{
  "decoder_layers": 7,
  "decoder_activation": "gelu",
  "decoder_head_dim": 16,
  "decoder_positions": "rope",
  "decoder_tie_embeddings": true,
  "momentum": 0.85
}
Rows from block 4 of the image encoder of a small image captioner, named by matrix and row number. Rows with one number belong to one channel. Each number is 500 + 25 x the weight over its row's rms, rounded and kept within 0 to 999. All counts start at 0. Numbers have three digits each. After the name is the row's rms in percent of the matrix's.
After each channel's rows are labels from the 100 images, of 14976, where the channel reaches its highest value: "responds to" is what is common among them. Only what is clearly more common there than usual is listed. The data: views of escape-time and Newton fractals.
# convs0: expand pointwise conv (encoder.blocks.4.convs.0.weight, 384x64x1x1), inputs 0-63
# convs1: depthwise 5x5 conv (encoder.blocks.4.convs.1.weight, 384x1x5x5, trained with AdamW), a 5x5 kernel
# convs2: project pointwise conv (encoder.blocks.4.convs.2.weight, 64x384x1x1, transposed), outputs 0-63

convs0.136 091:513512526535491480486537481545525509495501504487479515475533550509523524541462496513500535521523469489508469513507497493520492481450494541539480477485503487491463501496499531520446465500503440
convs1.136 098:479512446487507465459499502494495499513517544505527506502480503480504438468
convs2.136 071:543527541482473517510544527497517505445494520523504514481502538529496501493517521502509542518524509484507517449474548476539527511531493468505491498515490559513503523526526506490525536475523481
responds to: vivid

convs0.51 083:501520511520541530482516529497505454518560504485478460552471508504516504472460529495497512527487486499511510494490538509482510528524487466481464524541537538504500493501505553479451504512478490
convs1.51 090:515492523513491506526543501499537509549532529517513536549489510508520521533
convs2.51 079:479476486517588504506515511500479532500511461486513521524524452501506520522466500515495513516464462497503508514483531511528501466499527492501544510516489498463501519504453508464476471475475552
responds to: tricorn

convs0.82 129:477460512488486472497536484508486477481486534503491476471483542520494470527534456462495471492509515525497474453513529526498460500488517530507542505454503538494515521478503537454533475506501467
convs1.82 098:506518509511518531502521495513523493508543524522546569532518517519509523509
convs2.82 122:504477523511481474501438505490513515497502507529493518507514443503470533521460508504497503522516501469530517513503468510482501527506456508503541441546490495450519523509463464516473532468490476
responds to: dark; pastel; tricorn

convs0.209 095:462483520494533548480470502487533511507486509510486472529529520532518529515516470469499493515471507475536468486501505507500478532476490489515498501497520494540540468536555517439494501515443519
convs1.209 107:495515515480498486515491486479536534512502503532569533515507492493540545495
convs2.209 100:542543501520506525457490516491495490513515515431464475481474532502520475546509545498526518517525526534476515516482495508480477484500501478510519487476516492463469488501471493531500551542512533
responds to: cubic Julia set; Julia set

convs0.18 091:523501456467508470502461508459503480478505487489501514531547509533493497500530527518512501526454481481523502493510527545534490521492516517444506549516522499486473514511519449551483478482529503
convs1.18 094:513531499472470487485513527464473455464489447507487491536508481520482505479
convs2.18 079:477501482503501470512507473499507510495470523472508525458556504489529476505520491523528509441467483494480523466497528533500509508492478507475534512530511512494487551499544537540508514478565524
responds to: cubic Julia set

convs0.246 114:481510518482485462475551512485466526508518495541545488480470527472497496473523453506522460540514535462548525515513487470482466511493487477503525518510478502487501509471490479446464504493524501
convs1.246 093:488457516500496474473502509472505481532482497523556522473474541535507529506
convs2.246 112:495507499472490464519460470531543489513508511510481503503491432507468511548531531477500491450507493499499536499507490494490471444474529527505478525518523472527523521473475495489461537474520486
responds to: grey

convs0.367 104:487480496453529529507516514490537488509520522529528469523465516521498522529496496495473524562510507500501484505507517500531497497515493456518474529491482468480488464552492540471498493512433544
convs1.367 099:508519479475490527552523488476503517505534498501499550540530474483503542513
convs2.367 128:496514465489540543488515508499507520512507485454481519513528489446517539522501520516464514485543499519487532490462478543463484527520496478502505508466527456503493482496478509505447493471472549
responds to: tricorn

convs0.237 121:476490496515485498507501518485530520490477487506475523454503486479484542529509473511505476452504499489491474514517505421517509457527538468487480518506554486516484476528449511485489524482474541
convs1.237 099:469536489498485506505462523508529487464497546508465458545493522487506514475
convs2.237 105:524494472486507519484475482475478510452489492461512476520536421508476536550511505489505472505541528468544525530490508529495459518481475487498491497470493528478507478473487531497473489501514480
responds to: Julia set

convs0.143 098:500487492487477511517487489502479524521480502549499512556542487494529494541497483528485485523538530490486491503537475556488489516506549504476485503457449466532489484522524513521449518498467499
convs1.143 099:483542519505502481550484465494512522455484532472484474476543520507501493518
convs2.143 097:503497517474485497514506475495454511504563516535504463516510498483531525466522524539496533465465513514490506496483478495479513486469464521437476519530462525498470493467528505524485460524518477
responds to: Julia set

convs0.368 129:472524526537475539537522529523510480495484526513517497486437495484550553492542513525507465508494482493510510482534527548460492504487521499491519516520538496510522470464468477514487485515493516
convs1.368 102:473483455508478453475491521486441497541538482471497486489494496493497491511
convs2.368 113:503520494559495465537485483525489528481490509506558494478471485503518483498505491519484476504473501523571482499500512538486517462466534498454475491502549498502500470509519507444504539501487489
responds to: vivid

convs0.97 105:540520488491510505485540495456469516523500505468526486471480507461502517526537463522504546481530537489485487493503512500441555495502477472494524527548478490507464505487527462528523488511485494
convs1.97 101:488477468505485496523544528517506527551510483472477449497507512511491498454
convs2.97 095:508471471489503551471476568525481506517510541520567457473498500508435499507487502479546492512513488523511513478500474476482484496519488542502491484479509491514516507509486490498516542542495515
responds to: grey; tricorn

convs0.13 088:479493481484464488509482487486511551517541488495481493527487569532477500468505507526491509464478501479488530446486454482536469460461502529492489523449514494495492485499507516529508502542491513
convs1.13 112:485459498493454482459523474490461491532510473496506499465483496467504460479
convs2.13 137:486506471428501450502478486539503474458533537499482473459479524504529526477523528511535520493452510485499465518522474514523494484485497512491513501503513493510532528478475498539479488454492475
responds to: cubic Julia set; Julia set

convs0.71 080:494520479498504557500449457467459520464506476507503535476485464476475515515540499480464508521529493483490517511472510481484494503526488510489481481484467535491488536476533531501556524467502529
convs1.71 099:475483494481513520502498462465504498481480472505506441452515491474455491523
convs2.71 075:504511530510472500513517557520553471424467473510531471488499469509510471482492526522503472474491521479502519470502487519514568482506543509534491478479526472495504478491498513521522490515504503
responds to: Mandelbrot set

convs0.294 090:492460506468471519490488481498519495469551485509478472484540496494511481515527470472547488498505480517522496523449506501544540530486481463509481485510519529501524501494564523514517474556515494
convs1.294 096:521454461457530508506518503478509486483495448499493450496481507512485471519
convs2.294 060:507494478506470494450503476459510506456520466500524536498473489485506464489518473515515498531508498461529485491531461482545520507499529513525492493467544519502525527531519433540490528502506480
responds to: Julia set

convs0.344 095:532487514526485522495537528476519475524496505494495505484495490473496512503495489500479547472480483523496524536475523524526526542475536480514485499469554491458454500523534526496476490564549499
convs1.344 097:461455449458521479497519520506480497507532537495510510536510510503497538498
convs2.344 096:490508514515501478487528531504557558505505484510496517501541520523472520514491517481514516457456494498506461476464540508482487472480552507487574502462468470492508519515519498511477503512516492
responds to: Newton basins of three roots; grey; Newton basins of five roots

convs0.31 085:502540489484491475525521527503548474508486507497502467459443514500486484464540514556444548493519506484492514517528523485502491518490449522523475498447500491507506482521466501525501514509518490
convs1.31 098:492481479532479488531518501501519547535543532487518548525490495525486528499
convs2.31 093:504506503519483509445508481523502512538507470541504530501491522517511495536496539493544475495475489477449549469509525530487508453480533514476527509491492462495529466524511501488495462532457476
responds to: grey; Newton basins of three roots

convs0.286 119:458480485493540520514448532470528504515456460505507460472524484468469473515547460516509487506501522510541462502504517519488464526522503497479525514461511482520481495483533488490476495529507537
convs1.286 104:506508495505483516527537496496471464480519520506440479516516474452456498510
convs2.286 120:515509534500541504501449503506542495522480477532529541517520528468496507506493504512462541475524519495517466489438527531493494531500500488472499541493495525516479444468484456479510488491480511
responds to: Mandelbrot set

convs0.127 116:462442507508496519494527491470495506513490488466444468481459486507508478501483509533526540485483502480468515508492510495464442488475493468539491508522544505466485510516468495480473537535469505
convs1.127 105:514527543510505500521517523492523460458472494518511512524510519518559533489
convs2.127 140:554551495480504520455474462509483439497502477513551525491540473470485480479502504520493480499476473495521505491487459456475495509522496503498495514474490476503508501503487482528575500490506523
responds to: warm; vivid; Julia set

convs0.219 106:479470487484488479487521521501496485497509455462513488469481479512522524508523509474465499459504518478531584479514538503493521485473524542520514505474483520464513537528514491498486514455462472
convs1.219 116:498524512481481496535485481447521506514482512493475465483499445447502520506
convs2.219 134:505502486468459517493519508528533518535509478497474520455516483493490448514479490541537485467488521535478485501462531500536519499480523515523479488477476541510481553499515531490453532465501504
responds to: quartic Julia set; vivid

convs0.335 103:515462545521507510525507475510541463459455481482460480507474475509506479481519483480509502504539445485533463519544500521509510479476471524500503522481484523488472549515464534516510482486512519
convs1.335 095:504479455484498497533542535495487525511513474481492439477476507530500527507
convs2.335 109:514487476514489509480489496513531487507466532514496527528505502492524483555520515478489493489481501524526486468534513511503523549536521473485517535512490480513510553491537481527566472490435489
responds to: cubic Julia set; Julia set

convs0.227 072:509478504528520512457485532484495510521497494487505448507510503522526527443464490481544523498493480477525477531508515485508485505526496440499507501494540559470477442506517519500498479541505528
convs1.227 093:520487466479489508479497468490483509527493458523470491449475508479457490461
convs2.227 067:524473533461487511483529509501479520500510540532460482472451515507526506518498517533505566542505493464462489514523502493524510484479466486530502533493494534502507479516553524491468513496506458
responds to: Newton basins of five roots

convs0.41 083:487477520488468504517541519467471507534503492475512475512451504502489502523551456513495502491476552551474518495488490544492507517529513509505482485555456502471510492554478472474512480489489500
convs1.41 097:485457494510534506522473473465525499504469493460451468524519490518518486523
convs2.41 082:491474490511538464520518498481513547458504527522458468475506520516508521506523467487512492487493510517439542476488536516509544537489479525512523497536470539543491541486478507500514495479486472
responds to: grey; Julia set; cubic Julia set

convs0.232 087:522488528495503501472502524504544495475536549459462527475471484486479511545467488511522512461474509539515508471507481452530457500507541503468469519470478509500527514502538484500519480479512524
convs1.232 098:505491440509489490492452469453475532501481461511501486493516505497483512537
convs2.232 066:464513518522522460526514476515506507523476498547485509519474513503523513493489467503513482478544464532502540547524487454502505478501519529491514544484500497484515493518535452533536476466534534
responds to: Newton basins of five roots; cubic Julia set

convs0.5 130:534515496553506464487473499498487465450476509482503490505527498455503514524457505501474489507440521499530499478519498495501507504460472456507540551485517540521493516453477517537498503515489506
convs1.5 098:495485484484510502506501507474474494591521471486517511484523515495484467527
convs2.5 099:483490509508497507561490542507496509527433488514487524544501490506473509517498507491492477525482535449534491482490502464473480503535536527511470477450512515500527506519488503487466556485486474
responds to: pastel; vivid

convs0.3 103:527529526466489495477478501538475536491510506499500536501491528532525559467488529504492466487475508480500456504478529468542499480474513503476531548497501548489510514522470465457488461496496502
convs1.3 098:526546503506469515579525524523491516485473508496483503486502502486511487537
convs2.3 104:512507438518499497484494489486542478537494460502481495506486483515497467491455515530518515515490482498507492502515483472477534535483481464533501495502473436492468468513492555557481502478509461
responds to: Julia set

convs0.215 100:480504556525504462481491480504489522492479468520500492500528471500517470506497479512508485509531444499532460508515535473456501577540513521490499544512509515514483527475494528490548515511499491
convs1.215 108:518537512532511493481470472474469449456465487496505515508494497531525527518
convs2.215 128:492442511516477492541497495494569548491568515523516493512487510492468536511494511493506506522529511522483486491521484478500527515510468539510524534513482513526453503486512466490499504551519518
responds to: Julia set; cubic Julia set

convs0.125 118:493546529515511480506526520488512499490498468460498467498503500471506490529461498502485537479517482474513524492527522523531466490513502455544441488438527490473502476551489495479510545516510511
convs1.125 116:498486499483487489490529513499501532576535513501530557499499481519489482484
convs2.125 150:475525495532491501501523503534530524508485474543483556519468500544505484464459521519530503475444477504457499490478512498517551494470550498492547479514497506496496510534496528517514476498473498
responds to: Newton basins of five roots; Newton basins of three roots

convs0.258 104:550533518469459475524536471492481493465487477494475425519487479452529486500496503512475472542475492480479495473508495521513490548476493505502507503497506502475490551460507475504503458518508500
convs1.258 094:488501489499475503522505505480463499564520479504503516517476459486462508447
convs2.258 094:487552520479501465499532515487495499492506492476535504471509509552519485515539503479497501501502482475457465513497504497518513476500506543476452509435480539482536489496537507478507534524539459
responds to: dark

convs0.316 112:492585524468518475482488456455494540469442478521537517477484487483502504534504519483506498510505517459483509480441504516494522528511489490490508513519509474530484521461502489518489490490516514
convs1.316 112:515531495502502478470448463488479452481509524504520547532521517510496488478
convs2.316 123:522462468519470450526497466512480544499509482498528511508539470498521489522535537476492500492518507526479493489493474481511552515524475515477541526581502523506470472492506471491505512518489513
responds to: dark

convs0.89 098:496468499515504540526526505549508460516502484481452476504525519536495499503490534505512491530470452489470469475549542507473454498486484435498500537522498510483503482515461497514495522489478510
convs1.89 093:484489482501498461475522501494479509566493474487527545482495485471479456501
convs2.89 105:464479519520471475529491545537517495517486505501448462533451487546523523486505511481496508512484479487435505502529501479520491491459480495478499483557506510518499534527520516474501482459507482
responds to: Newton basins of five roots; cool

convs0.245 092:478484517492493530463540429473528487512508520475532492491513507504493486528532505487480481536520463506489467495516570470458477501508502512484511539497501526534528489481486548517538511520492493
convs1.245 095:528534483481470543489515475457547516515473491548491494510501533504510494510
convs2.245 093:467471483518539504494515498444498506532476524476518470526472490480508496481479492455491531496521505493507489523488497526530534531494448521511514436477525525486471485463538482491449480503521507
responds to: earthy; Julia set

convs0.269 129:540499486541495460443495489518503510495477519458493485494549470446503486494501516481480514487456514518502500570500506485500510525480477513508532543516496507537487483520512521503469485544538487
convs1.269 097:471493478506503464483532481468524521482512548490545495480473520517500548509
convs2.269 104:476488525477503470530478448517511503527497499486492544473498483486477521474496497499488511523451497511496486457507498502432544547472509495517539499485522447487487472481518534537519482506527477
responds to: Newton basins of three roots; grey

convs0.126 086:458510496555495481483443516499470499513483489547495533482497473494482471466496475484518523507548479507506503521481478519480510495554517539487494452483514529506529544490502503495486492523447470
convs1.126 108:482518520528511470466485517516482457463472527515508478444503519526508471500
convs2.126 110:523533499454506525486507493498512443535523493503508511514514512516496506557495511472504495475479482516512552505496537523507504491481542473491444559484544483527498544525506508506459505520527505
responds to: Mandelbrot set; vivid

convs0.35 079:466527536474483546483517499543526490508469546496497543481460524476528511503494540505472520467514468501470506469496495523532516487511440478519476526533495509504534545500473498487510475484501488
convs1.35 085:503508472517451474518506522479560481492485495544493478512468518489523470511
convs2.35 055:492489484512479530537502466511497506509469477496507499492484523545441519542446491521492484489496541491569500492497478520524471519497477511505558470516485478499498546463500524526508503536490494
responds to: vivid

convs0.346 090:504476489501519515461505537495458518464477521537446491516513431477530534498512515471497497491493503537534459530507507462551485528471527500501499466500487505542517488504495470538511500498489501
convs1.346 098:497530526536526543546524528518518492497496515513533543504539488522514512500
convs2.346 090:497524509529473520518499480496468485503505509482498503487488528487472510516502524528516517543498510514460498473519529549497547505502512435520510472523454485441477474465450496536525488523476510
responds to: Julia set

convs0.241 093:509509501518485543459479523489459490499485478531530489521511555477533536543481540498506512482507500507511491560505511484471530512538531506485444536488519476488476501512500524506540490526514529
convs1.241 100:489527510475476539514524506467527443467473507500493501527512472474532517476
convs2.241 090:454442523459476485533470483495483501465505481486529475491475529478507491483478511509448508518473493495502490491476519484511457496533518512477503501509482510534527547506490514494538563508542530
responds to: cool; Julia set; Mandelbrot set

convs0.204 109:534519546462504503536537480468501510468502508507496468534529496492527489513488511497543473497506487534466527563501474543462529509472499499525478456515526493497519527505493499531511466520527533
convs1.204 098:531548531497480530514511479485499470481447466473480511498511514516486538519
convs2.204 137:499523503530460477473462474493470483503515506465505467542473513503516497497515505504461453480506491509494507525508476469509495475472508524502550516524463531536514521462499490515459498503521579
responds to: Newton basins of three roots

convs0.141 120:473491545499476529456496529485506503457465494475481466531528503490562490548487513512478520468515472483499514522500505548505471505468493506489515516550488485456483475464523530525502480513487482
convs1.141 112:502476514549519477484511546497493481483501489479449469494515476477470529532
convs2.141 138:522491490474500487522486558493501471537503508506520516467533489471488527515482519462535488480484520518508563527533506530511483469494511532472492521484461461524515528474501559482475480526484517
responds to: tricorn; grey

convs0.300 082:518523491492476510459532487496500488515548482482540466483515485530536463512490482511513494516473483479528518487477463476543528525461495531435510532492526475507523496488523459479516511464525521
convs1.300 091:505504503547534464507466487538485477513453530509513532473473501532514486499
convs2.300 075:532519504483505477480503519494477532516500516506460497520506498512520472548526526513501493417522498466494466498498491536452453536519511485519481517545531490506521523461480501504524467465495496
responds to: earthy

convs0.147 145:484507530496467488527488475474467493518498511499488496497507490515550515514516485531499494486533520472510492455476497497437533521495457537476510518551458501511509510490481511490489456564519454
convs1.147 130:484496506513519497464460500518519459450465496510506449469515529508501523522
convs2.147 120:540508498486487516518477516459485480494512470473499479494487490514464511467503541499536499477487480503468528491487505554487520466472502447475520489550509471476471515522500527545487558537518504
responds to: dark; tricorn

convs0.161 080:516497495465467512495528529480504490482455524499502476456510463552503469459513496474474492533500522547537468503516473505525508528512522487490537513490467491479558536497499490476519472515495459
convs1.161 095:516487540521514506531520487527483533471526506525492497486552502542543523507
convs2.161 069:478496488452452488475501468517516513470525523525446476494485503504508562511508496509502492533501499505457507500491472484507547528471458512503526449534456510498491508455497488524461505501493523
responds to: dark; Julia set; cubic Julia set

convs0.356 085:516478479511544520466507540528545464515540493495520507515502448539489475502466497501514509557506463503507514534525531531526516509497482475525472525470524521510489456508471474506472515532497501
convs1.356 097:487464497483519526473504511520571533487481527522531507499479475511493530524
convs2.356 088:500490498530525506514555484454475516504494475473541517541555518478516477538506501484488520501491501530496464487459530515502474514541517466503527502515517502484496508490491463530522485522475570
responds to: cool; cubic Julia set; Julia set

convs0.242 119:532502500467511529501510522545483481450521498529488477486503506461504536508516516486497505507475540450480505473532550494542477479525488492554501524536523493497477516495480482491450470527510469
convs1.242 091:514457523481503491515484456470485484501532519543502468506533536493476463493
convs2.242 094:472504535531498467548477506536512511474539521463501534535510506490541526530530484511446463531530474531518494525495458496512464507502501494494504473493506500519536495476515485441485510502525513
responds to: pastel

convs0.213 101:521530522489506477480507463474487551490511527503535491497474470501496505514565483490461504513471485527479479545467484483534526506525502509515466506460497469467496503529489512528521510447547525
convs1.213 103:525525478525527523533476518528502506485525519548539502528523529512508529533
convs2.213 093:481514462506499512523471463497545473458495500469482491522479476527528496493459511523503519531505497469480517490511536498469453456471498461510528476509490486486531477495474501493456498447454523
responds to: Newton basins of five roots; Newton basins of three roots

convs0.124 103:483471539528517499547537466499484507499511510509455465463493501484490541493533493512471517443530501481502507507490499457523536481524514479511518486452445490487476541472511461483522510498504504
convs1.124 097:495524483489485479523503496480484522545533503477495529539474490453479477453
convs2.124 104:494491470520500507483443499479521486524478464484541504519531515512512537500499483512513542487529523521479505552537461523465546535495492478500513500533456511480532472516479511511495520522552488
responds to: warm; cool

convs0.106 090:440517491511505521504469503478538461501509547539493541516534450455479472514491525518495492480514495474508512489475519508528520528524482480548522498498489512516483530512520531541494464461503521
convs1.106 094:488466471481497477483461504488541540486481519546551494494469495482497480504
convs2.106 105:511527497471526514504472532449515458520539501494524483479534500476495477541468496496554485487477500494500502547512499494483489469516477506518502468523515500479529569535456547487507503514505478
responds to: Newton basins of five roots; cubic Julia set

convs0.190 088:476506499489500458501499471496517506559498501465510521531471530526507526482495494541504434478523507497475495502509510511528528525461533468473498525496469541473534488514453502534533520535515504
convs1.190 101:497497504461487471518472478489503548520489512548563527483500514518506500477
convs2.190 109:490512479517505535501513524491493476533476440514503534527520547511492459508496539475472514519528505455489523496493534523492482516505496532531464447534525490499520516484522534518477497520455533
responds to: Julia set

convs0.15 126:505458520483461449494514503482467498512513514504489473543550497553562478494504515544491490508519510501530446500470529492502471447476517483502492489526501466499498527487503541494507517491524512
convs1.15 105:499480509510483485470481511474468463481528483480482541541501486513547545506
convs2.15 153:498486475504514445508510577508514500463493488467485517498519523512469517465494516456517446482468477483513514524503515538510532490502461541490522500464503496532541479484536478494487523489495489
responds to: tricorn; grey

convs0.299 075:499478508535501482492507499484538529492539483465522482496507509505531513493474513518467481511510503419455513490513502518545505549448537505554515512504517509486473472466513500471486476480515487
convs1.299 098:495491505494505505458455464488501478468448448495530521510508506513528523513
convs2.299 075:513530494521518512482502487489524531506511472468484475484459528507510490526516501468515497470502490497488517471507517544451476487512506474526484549560525537511518517492502506460539509542433500
responds to: Newton basins of three roots

convs0.186 103:495497550533487446498526438519488482475497515519476458525524476518524486493482525512492454520471524478472471489513485524498455512512492539475504524460528510494513501465480482478520510516479457
convs1.186 107:526461484528494481488529525523472499511548514476495515478524455477463476511
convs2.186 102:512474499493440466476527496473508456520448486546497506494519491500483506538525492514493491506526506518515523526495487545487530505481474499508522488470504552481497545534527574504509514494485484
responds to: dark; tricorn

convs0.20 093:475456500480545501497452549482531478550500525515506547502546473504483495501485507512526499510514473508524501497506487470485484450478513470502487500518502487473488508455545459479464500501533534
convs1.20 112:512486513479494513456467481464487450477468499478438482489501503490487483484
convs2.20 072:501514525502470494493521483509490535497483501538490501484520502494539456501513491548443491536504467455513525491519519519501523497454505491559516527511479487482511482486511478506461495534569477
responds to: Newton basins of five roots; earthy; cubic Julia set

convs0.358 088:517513474488499507489570513551474502524504530476465471512467531500493463496517467508533491493483489474505533459467515459523488509546519489513468525503535513536466505500527490532516514512516532
convs1.358 094:516469542481515519452519460473506479525513536491484519473498491476533482524
convs2.358 082:560515467498504539497496492515469434461518488452509459476486497505512500512498544473470492504477516495517500462526505462506509548501447505465506476537506499496466490475470519496514510505481509
responds to: grey; Julia set

convs0.102 096:463493509526527518507495507523478437514525478485469501474492498431509470526490459514460507475463464493507468482492538503456508540500499502541476516489471464500533505482524508523501481479505516
convs1.102 102:500520492534524529508473491508508506478548492514511554531511502508559524515
convs2.102 097:515484495484512530539498512513540529522520510511522491518508472532508436495474497581465521513496505541471539510507503480506498537461510511476528474535481532503497501521463501469516535490502515
responds to: vivid; Julia set; cubic Julia set

convs0.48 117:512513492498506526531510541510482466479526480508510512526512469497491511544533538479543520516558485500495473518475509502497509542453480497525506526494487525560521516478515467473552497515538504
convs1.48 112:529496456473463503472464501512490445482526519486464516521509467477485502503
convs2.48 143:489520520548483492450484537542495480500496480507545518539463511504541500479500502489475521545453498481482489511428495493521518508505518500512499504516488513529454467475503471504507448483502505
responds to: Mandelbrot set

convs0.37 089:479458480467506503509489502488499544517444537485486466527462500507466475519501507524485501495468459519520464457474483473466499542487513504499491517481454511534539473507457527521495489472521492
convs1.37 100:493491517508498505486498462506508507531490524534488499464555494555541513535
convs2.37 089:507496486521459523512533475481486457505510573501502498452484537520521505481522518533522486507489501516490548525518513498503500537486485473490534466485489504510475523471555524531525534518468518
responds to: Julia set; cubic Julia set

convs0.109 090:534498496486520530496513495539463492480506527519504493522511510481487538513491520474505470474538519483472472510453455484569513493496495487452527459477469527528465479500465533500462489487497497
convs1.109 086:517497485495494480486456480493480490513538487522519558532491530550523504479
convs2.109 099:491487488505486544453473522474496514518462503463463522503472482499489507538552511530521468495475530534511506509484499465536436491522480524531525496487517506548504471500479529490454499497509488
responds to: cool

convs0.114 087:443472544555512470499477525517535465521522474502504473512488519547498504513490497473464514533502470513533526521465510475521500481452491477474504467498484494496518471537518497478499509472527536
convs1.114 107:531526507497504521474458477490484481456461506528501481451462529495521497506
convs2.114 079:482489514464492475485480492480512529533541499510547485471505546502507495543512491520471529507510526502521501472477505518477487533474518490541461515494479528484551501477519494518511512556558463
responds to: Newton basins of five roots; vivid

convs0.73 132:513478524487537530481459515467512516526470516498435478512495503523501507531550474513533489477538467525523485455520507488545536461479507486526492499479511516527470524503529513495498461487491526
convs1.73 103:502493489476464507543527512469487505533512484478460508561519515493465480504
convs2.73 148:478502450524561553506495488485508481506457480498516500523537476464452530521512470478506521499534526496493489534478466512530461488479487477472519532524493501520504466476497518469483518517467515
responds to: cubic Julia set; Julia set

convs0.38 091:507498493517457514519499454503507455512550482463472520545486507523474507501508511533471481511529479520478526489519462516511504461539459497489476522530525485476488520531530479525515538526525460
convs1.38 107:510480436477504497485498524476506533502507480489487483463516480501451451489
convs2.38 094:490502518483488500517497477499484483477546515479449474468457538550504523527534533518485490509463544478512474530484462476492488498471482530448519510536478467505512491474514504500451514493499488
responds to: earthy; cubic Julia set; Julia set

convs0.159 116:456495553519476467550535491470500492470503477469504493504483489497541545496501505472462507500466500479473496483502521458520494492538578524483530516513523501504483522503497462497506527525491496
convs1.159 097:473510485488497483503521458522510551507471541508513472514554515485471505529
convs2.159 110:480497484503464466500502511482472517577481510520501484521501494453485458488470465513494485541499501511468470487460525490538528456512525463519485514531501486490496470506489540521471498454485495
responds to: pastel

convs0.357 082:479534481491494493483473505478482497500525473478502495488462481536481457457540484528506497515504537490459531477547528504485450483469520485485504504514533466527477504522483432520487464496519489
convs1.357 111:476485507492504486543532528501475536565538477484496530505474509498481513513
convs2.357 088:508472498508486497488495488458474495485501477503523503501462513550510483489448530504468474512508493537500523490537521506499551480486486498514531494463527469486488460581522508493499461453482494
responds to: grey; Newton basins of three roots; Newton basins of five roots

convs0.58 116:518471575499481529541531497507447514496492535448528503515448473497515474489499518532475496520504470474487499527473503506547485472501522521541479480523521493483519517504512526481516510477519498
convs1.58 101:475499516514498488495518523500517526536527495463467489472484503475457486435
convs2.58 119:532501527541496527512548506551494422500495517499505503504496534468530516501504499467482516490517511502482545498535524506515510491475548540458497516460539504520504508485532491475510494531527506
responds to: grey; tricorn

convs0.69 112:472521492489511468492507479526500512485501522556525522499525514460472490494506509520517527490514541449458513480511514485492487480501442501519528536515475455503533481544463491511470544533525500
convs1.69 102:487472469470489475487491454458486517502470484502520541506493500532534524537
convs2.69 111:533454513508488480469527499499529518552487473505518470516481499485488495526517518490509526476478539482512549499522545508526516481480517495506491488536500478493475534509559552551506519532514471
responds to: Newton basins of three roots

convs0.142 089:495535464516534527523539515478507520512504489508445522500501477491527485501457498503489504524504471527490509533537521538490477519494513532543526530465520548516553483467480506495501507480520552
convs1.142 101:499461467509514510490502489491544515497476486505526531500513522532544552538
convs2.142 078:527531514498478520521524507439497489515525497504513487513484480465502476547520515532447506437499520533529534493519475521514531505458508514479491505502500500502511563524487486512480506545495464
responds to: earthy; tricorn